{
  "vocab_size": 28,
  "encoder_activation": "silu",
  "text_encoder_activation": "relu",
  "text_encoder_fused_qkv": false,
  "text_encoder_bias": "none",
  "optimizer": "muon",
  "epochs": 25.7
}
Rows from block 4 of the image encoder, named by matrix and row number. Rows with one number belong to one neuron. Each number is 128 + 24 x the weight over the matrix's rms, rounded and kept within 0 to 255. All counts start at 0. Numbers have three digits each.
# fc1: MLP up (encoder.blocks.4.mlp.fc1.weight, 768x192), inputs 0-63
# fc2: MLP down (encoder.blocks.4.mlp.fc2.weight, 192x768, transposed), outputs 0-63
fc1.418:038100128128128097128128128152115128128128128128128142128128138128128128076196092084128128128128171128128128128128070128128128128128128128128128128128154165128128081128128128145128151128128128
fc2.418:205191128128128128128128128128128128128052128128082110128072103128128179213186154128087172052128128128128046128128158128128098219076128128094128099084066128128095128128128128128128128076128128
fc1.419:128111128099128128128128128128128128128158128128163161128143128171128128128128128086128128089143128156161128128128128128128128128128128128128128128114128128128128128078128128168128128128128054
fc2.419:102128098065128128168128071128088128096128128128102128128128128128152128128159128100128128128151128181128128128128128128128128157104128128128128128099128100067128177128128128128103099128157128
fc1.420:128112183128105060128128128128128128128128128128166128128082158102128148103182128059128128103128088128109128128128128128128128128128128128128128122094128128128156128128128128128128171128128128
fc2.420:128104095128128128185128128128128128088128169128128128128128128099128193177128152097128128128128128128128128128128128128128128128101083128165128128128112128128106128128128128128128113128128128
fc1.421:097157195128128128128082128128128128128159128128128128128128128108173155064170150128175128087064128128128128185128091128128079128055128128162158094128128097128086128128128128101128128128151119
fc2.421:128051128097128128128128128066104228128093128128128101128165076128128128163128128056128128128128128193128128056128076128128128128169128173128173128091128128128128128128128065166128128174084128
fc1.422:150128128128128128128128128128128128128096128128128159128152128128128128095128128152128098128163128089128128128128128128128128128128089128128128128128128128090128128128128128157167128128128128
fc2.422:128128128128128128085128128128128128128128128167128128128086128128128128128153128128128128128091102153128128128128128128144128128128128128128128128109128128128175128128128128085128128128163158
fc1.423:128128128161128128091173128128128077128140128148128128090156151096112128128177128113095082118097128128128128150128119128128152128128128128141169128128128186128128128156090128128157071128157084
fc2.423:128128128101128128128103106128128158128128089128164128128128128128128128128128128159128168128174128128177128128170183128128128166096128064103093128128068128128111154102106128128128164128128128
fc1.424:104128128128128128128128128105128128086128128091104128128128128128128128128128128128128128128128128128128128154128128128128159168128128128128128093128128128128128128128107128128128161128128128
fc2.424:128099128128128128128128128128128128128070128156128128128128128152161128128128128128128128171128170152128153128168128128172128128128128128128128161128170128102104128128128128128128099157128128
fc1.425:128128128128128086128212128128128205155128128128128128198128128128128181128188018100128151128089093128117128128128128110128128128128155128164128128165128128172128128185128137128128218128128128
fc2.425:128128151128128207154128185128128128070128128186128128128128128063128128075154128128128076142168179203128128128128056128081185128128150128066089128128128128128128190128128128128195128128128128
fc1.426:128128128128184108128128128143048128128128159128093097170152128148128128128081128128128150128128128128128079128128128128128128128128128128128104077163128128091128169079128128128128170128128128
fc2.426:128075100128128128128098163068128128152147128094128114086128128128128128128180128128128144128128128171128128128128155128128128128152128098128128078103128150128109128128128128128103103128128128
fc1.427:128128128128128128186128076128096128128128128128128128191181128128128167128128089074128128229128128128128128128117188128128128128091172128128128128169128128128128128128106128066095185082128079
fc2.427:168128128128080151083128128128128128128128069128128128128051128128141128128128128128128128128128128128128128128076128128128128128128128128050128105087128128159128169155172128128159080193128128
fc1.428:128158128128200128128128175128099128128128128128128128128128128151128128106128187128128128128128128128128128104128128128065128128128128077184128128128104128128128128128151128155128121128114128
fc2.428:128128128166101128100068128128128128128128128086128128183143182128128128167128079159128128185128128115105128128128128128128128104128101128128128128128128128180128128197167165164109128128128128
fc1.429:128128128128128095153128164156128128128128145128128128128169093128128128128128128099109128128128128155128177128128170128128112128128128128128128166162128156128128128149070128128128110153128078
fc2.429:103114128128128180128128087128128128092128128128128128128128128128128092146128128128165128128156164128128128128128128128128128152128128156175128090128128128128128128109128128128128128128128168
fc1.430:076128172128100149162109128128128128128128128128128154174128128107128128077128128148200128099128128128128128128128128128128100128109128128180128071131104128115128201188150128128170128128128128
fc2.430:148128128113151128128168128128084154171128128128162128102128128128128128128128087128099128128128174128128081128128050160128128128128128178099169128079128128090128085128128128128042154128099167
fc1.431:128128128128189128128128128128128128128128128128128128156128128128128128174153128166128128163128128128128128128128128151128128128128099128163128128128128128128128154128128128110128128128128128
fc2.431:128128128202128178128128128128128128128074128128128128128128128128128128128128128128128128128128128128128096128128128099128128128128128128128128128128094128128128128128075128128128128128148128
fc1.432:128128128187128074128128128101128128128139128128128128086128128128128128128128128128105128128128128128198128095128128128128128177128128128109128128128104128128130100128046110128128128091128098
fc2.432:128128128075069128128128128173128154128128112141128128128128128128128128128090109128128074128066083207128128128084128093128128128128128128128128056071128128128066173128184169128128128128128128
fc1.433:128060083227128128128128070128128128128128128128128128154128108128128128062128128128167178128128128128184088128128128167128128128128183208066128128128128143166128128184194128128128041149128157
fc2.433:128196128128128151189082128128128128128128128150175128128187177104128157128128128128128128128128128128128128096128063128159128128115128085188128128128128128128128081128128179102069128060128072
fc1.434:172086128093128128128128128169128128128128128128188128105128166128128128067128128128128128128159128128128128128128128128128128128128128128128128128128128128128148128128064128128152128128128128
fc2.434:128086128167128128128128128128128128128128128185128128128128128128128128128128128128128128128128128150063128128128128128128128128098128128128128128128128128128128128128198128128111104128128128
fc1.435:128128128128128128128181173128128128157128128166128128128094128094128128128128173128128128168128128104128128128128128128089158128128154128128128128128151128128128128077128171107128128128128170
fc2.435:145128138153128177128083094128128100074161128128128128128128167128128128128096128158128128128128128193128128128128128128128090128154086128128177171128128128128128128135128128128174128071128080
fc1.436:069128128128128128128128128128128128128128128173128128092128128096128128128128128128128128128128076128067128128128091128128177128128128128128128071101128128102128128155128128128128128128128128
fc2.436:173128128128101128128128128128128128128128128128128128128128187128189128128128128128092128128128163128174128128128173128128128178128128128128144128128128128128128128072098128128128128128128128
fc1.437:057128128128048128128128044128128128128128157128189128140128195128128094128151128128179128072190128128128128199182104122141128128128147090199128128164059128128128128139128128128085128128171080
fc2.437:128128128128128128128128128057128128128128089161128128077073075128128128128128128128063128128128128057128128179128128128087128128162128128088128128128191128128128086128106146128128128128138244
fc1.438:128128165128128128128128128128153084082128128128128174128128128128128128128181128174128165061162128128128128128128128180128128128128128128128128128160049109080088128101094128128128093128086085
fc2.438:158128081128069097128149128089159128128103128128128128128158128107128075128084128128073128128091128128162128128169163128128128128128128096093168128128128095128082128128128154128128143128096128
fc1.439:107128128128090117128128128060128128128162171128115128128180148191128074087128188128128068073128128076128029128088128128159128128086128128128128128128180128128164086128128194059121128128164193
fc2.439:128128128128128128128128091128111128189128166128128128128099128128151173128128182191176128160128128128128128128128128128128128083128128128097072128128067128190128128128094073204128128128128162
fc1.440:074067128128128128128173128128128128128128128128128128128075128128128128128128170128128102128128128163098155128128097128194158128128128189128198128128128164128128128128128128171188128128128163
fc2.440:128158103128090128128064128128209128128128128071128128128196128128128128128128093128128128128128171074128112128128128128128128096128205068128077128128128128128128103182128128182128128128098177
fc1.441:152090128084128128148128156128141128128100128128128128128128078158128128128128128102128142128128128091128128128128093128128128128128128128128156096128084140170128128128128128128088160128128128
fc2.441:092155128164136128128128128128128128128128128128157106051105158128128152128128128128128100128100128169128150128111128128128128128153081128128128128128160128128128128128128128098174115128128128
fc1.442:128128128128128128128162128128128128128128128087067128128128128128128128128128128128128128128128128128128128087083083171128059128128198128128128128128128195128128128042128128182128128139166128
fc2.442:128094180128128128128128128128142128128128174128160167128128128071155128128128210065162162128128128097128212128074128162100073091128128168058128128157128128128128076144054128160128128128128104
fc1.443:128128128128128128128143128128128099128128128128128107128104128128128141128128164128128128128128128128128128128128128128128080128143098128128155128128128128128128128128128128128128170128128128
fc2.443:128128128128110155181128128128128128128128128128128183128153128128097128094153128128128158128128128128079100128128103128128128128103163128128128128128098128128110128128150162104128128128128128
fc1.444:147128128092128128128216128112128128128144174128095142080128165128128170128128128128128128128153128128128199174128083189166128128051128128128128128185128128075128128145128194089128128128128128
fc2.444:100128128166096078128128128128128128128046128128128128128172128128079065128128128128128128128128161128208128128089128128128128128128128128128128128128128100179128172128128058128128128128188128
fc1.445:128128128158069118174128128128128128109128128128128128128128093128164144128128190128128086128128193128128128128128128128128128128128128128128128128128128169128128128128128178085128128162128128
fc2.445:148085176128177128070128128128128094108128165109098128096128128166128128089177060128128188128128128128128128128128095128088128128128128177084128128128110128101128181086128128128128128128128128
fc1.446:128128128128156128090128074128128128128128128128128128156128128104128074128128128096128098128128173128186128128128128137128111184159065128128171128128128128128128128074128128152128128085101091
fc2.446:128093148128128093128128172128128128128060170128128077128128128089105128109128128167128159128128128112079128095128182173181162099068154128128128155128128128172128128128176186089142181191128100
fc1.447:109128128128092128128128128128140128160128128128128160128155169128114128157128128128100128128128128167128128128128128128111128128128164097159154128163106128128128128128128138128128128128128111
fc2.447:128128128128128128128128099128128157128159128128128128128055095128154128128128128128128077128072128128128128128128128128128089128128128166128128128128128128148159128128128128147128128128157184
fc1.448:128128128128178128128128128128153082128128128128128128128164109128128128128097128103128128128128080128119128128128128115128128128128085128128128109169128098090128128128128128128128115128128128
fc2.448:108128128128128097066128128128087128128128128088128156103128128128128128128128128128128128128128128128128128128128128128128152128128169128128146128128128128128128128128082128128128128128128128
fc1.449:128128170104156128128128128128099128128128169172081069128027161128128128128128189128187128082128222211185128128186128072128128150170128128164128085128128128128139086164128128088128128128128086
fc2.449:128128128128128179061128128178128128128128074128188128128163128128175195099128102128128128128128128128128072175128128128128128128128128128128048128128128178128128198128167128128128128128104158
fc1.450:128128128162096128128191128128075128175161128128128139210128076154128128128128128158128088128128099128093128063128027180128128128128128157128066128128184128128128128171106128128097128128068128
fc2.450:155090128154128128128088128128128128128128128128128128075128128128128128128128128128128128083128128128128080128189159128128128128128052128168128082128128128128128128128128128128128128128077128
fc1.451:171128128146128128128128148089128128136128128136163113081128128165088128086183128128128128088128156128154128101090128128128088088128128128128128075128128100128128128108093128047128112128166086
fc2.451:166128128128147128128173128094128128128100128090071128128145128166156128128128103128128128166128144169073128128128105128128128128142128128128112128183128128114128128128166128166128175128082128
fc1.452:128152128128128128128128195128128128128128128095068128128128128128128128128112128128128128128128128128128128128128128128128128172128128128197167128096128128128128128128174128128128128128128103
fc2.452:086128128159128128128128170128154128166107159091169102178128128128128128128099177128185093128128176128154128128128128091128128128128171128128128128128166128128128128128128049171128178128160128
fc1.453:128128128168181128128128128188128167094128163128128165128128089199159092128089128161128128153180128051128128073128100128128142128128128128128128128128128128128128128128128188128128128167193128
fc2.453:128128128128082128128164164128128104128128128128168128142103128042128169128074159128128155128128128128128128128128128128168085128128177128128128128128128073107091128128128128128128086128128087
fc1.454:128128174128128128161128128128128098105128106128128151128128128128128128128144128152157061128162128128128128128128128144128128128167128128128128065128099128149128128128128128092106128146128128
fc2.454:128070053128128128103128128128128147128128097128128128128128100128128102105128152128128198128128128128128128157128128128128128157110169128128128183128128128128128128128165073191185160128128128
fc1.455:061149176128128128128128128128128128175128106178128128128116128128128128128128143183128128166128128099128128093128128128106128128149084067128128128152060179083128128128128063128089128128128128
fc2.455:128164070189128153202128128157128128085179160128128128128128063128128106128128128165128128128128128167128128128128128160128060128128181128128128128128128128128128128128187128137104128092128090
fc1.456:128128168128128114128128128128128128128089168128128128128151128128128091128128128128128128165128128128128159169128194128099128128128128128128128102128104128128128128128128175128128204135128128
fc2.456:128160082128128128097128128128128128081128128128128128128070128171128128094128128105169128128092168128128128128128128100128128105128155128128128128128128128128128128101128081128128128128154128
fc1.457:128128170188128128128128128093128128128128128128128097157128128128128084128128128128128128128128128128128128128128170128128097128128174128128128128128128118128097186128128128115128128128128128
fc2.457:128128128063128128164128128128128155128128128128156128128128128128128128128128128088128128128128128158128128137128128128128128128128095128128128128128128128128128102128060128128128095128128160
fc1.458:128128128128128128151145128128128128090128128128128128128128128128128128128076128128128128128128062128128151128128128128128128128128128093025128128128166128128128128128128128128128128128128128
fc2.458:128128090128094128171128128128128169170128128128128128128128128128128128128128128128128128088128128197128128075128128193128074128160128188128128128128128128128128079128128128128128128128128227
fc1.459:128100128128079128175128143084128128128128128128128128128128128128128164149128137067128128128062128128128165176074096128087128128128128163128128153200159172128095096128142171098175193099073146
fc2.459:128128128128128014128128128128060146073128128128066128128128173128094128128128174190128128039128128128128082128128128128172128083095073041222102020075073156128128183128057039128079128149128085
fc1.460:128128128128128128128128128128054165143099153128128096128128128128128128128153093208128128128097140128190128128128128128128160128128128091128128092128145115103128176128128128139128128128128128
fc2.460:167128151128128128128128128128128128160128128128104173098090104128128128190128128100128128128128128128128128108128161111128173096099128128128128163128100102105171128156083128128128185069128128
fc1.461:128084128128128128105128128128128096128128128128172143080128128210189100128128128128128128053176128128128162128128128098128128128167128128189128104227128217073128092128128128159203128053128149
fc2.461:128128107128128128128128128128128215194092128198128128128128128128128128128128128128128064128128128128128128128128128128128081128128128128128128092087128065128128128128128159128106128216106128
fc1.462:148128128128128128128128128128128128155110128128128094182128128128128128160128128128128151101128128128147097128128128128155090109097128128128128128104128128128128163128128128107128128128128128
fc2.462:128128128128150128105128128128165166128128128128107128128128106128128170096128128128128128128128128153104128101128103128128128128128128128128128100164097128128128128128128128128166128128128128
fc1.463:128128128128145128093128128128128128066128158146128128128128128128128059128128091128128157128128128174128128128185106128128128174138128128128197128128128072128180155128128128074128152128128088
fc2.463:128109173128128128128128128160128154097182128128128128098091128128128084128128097128128199186128128128163128128128128108099145128128088128128191128128099128128128128128128156108128112104128155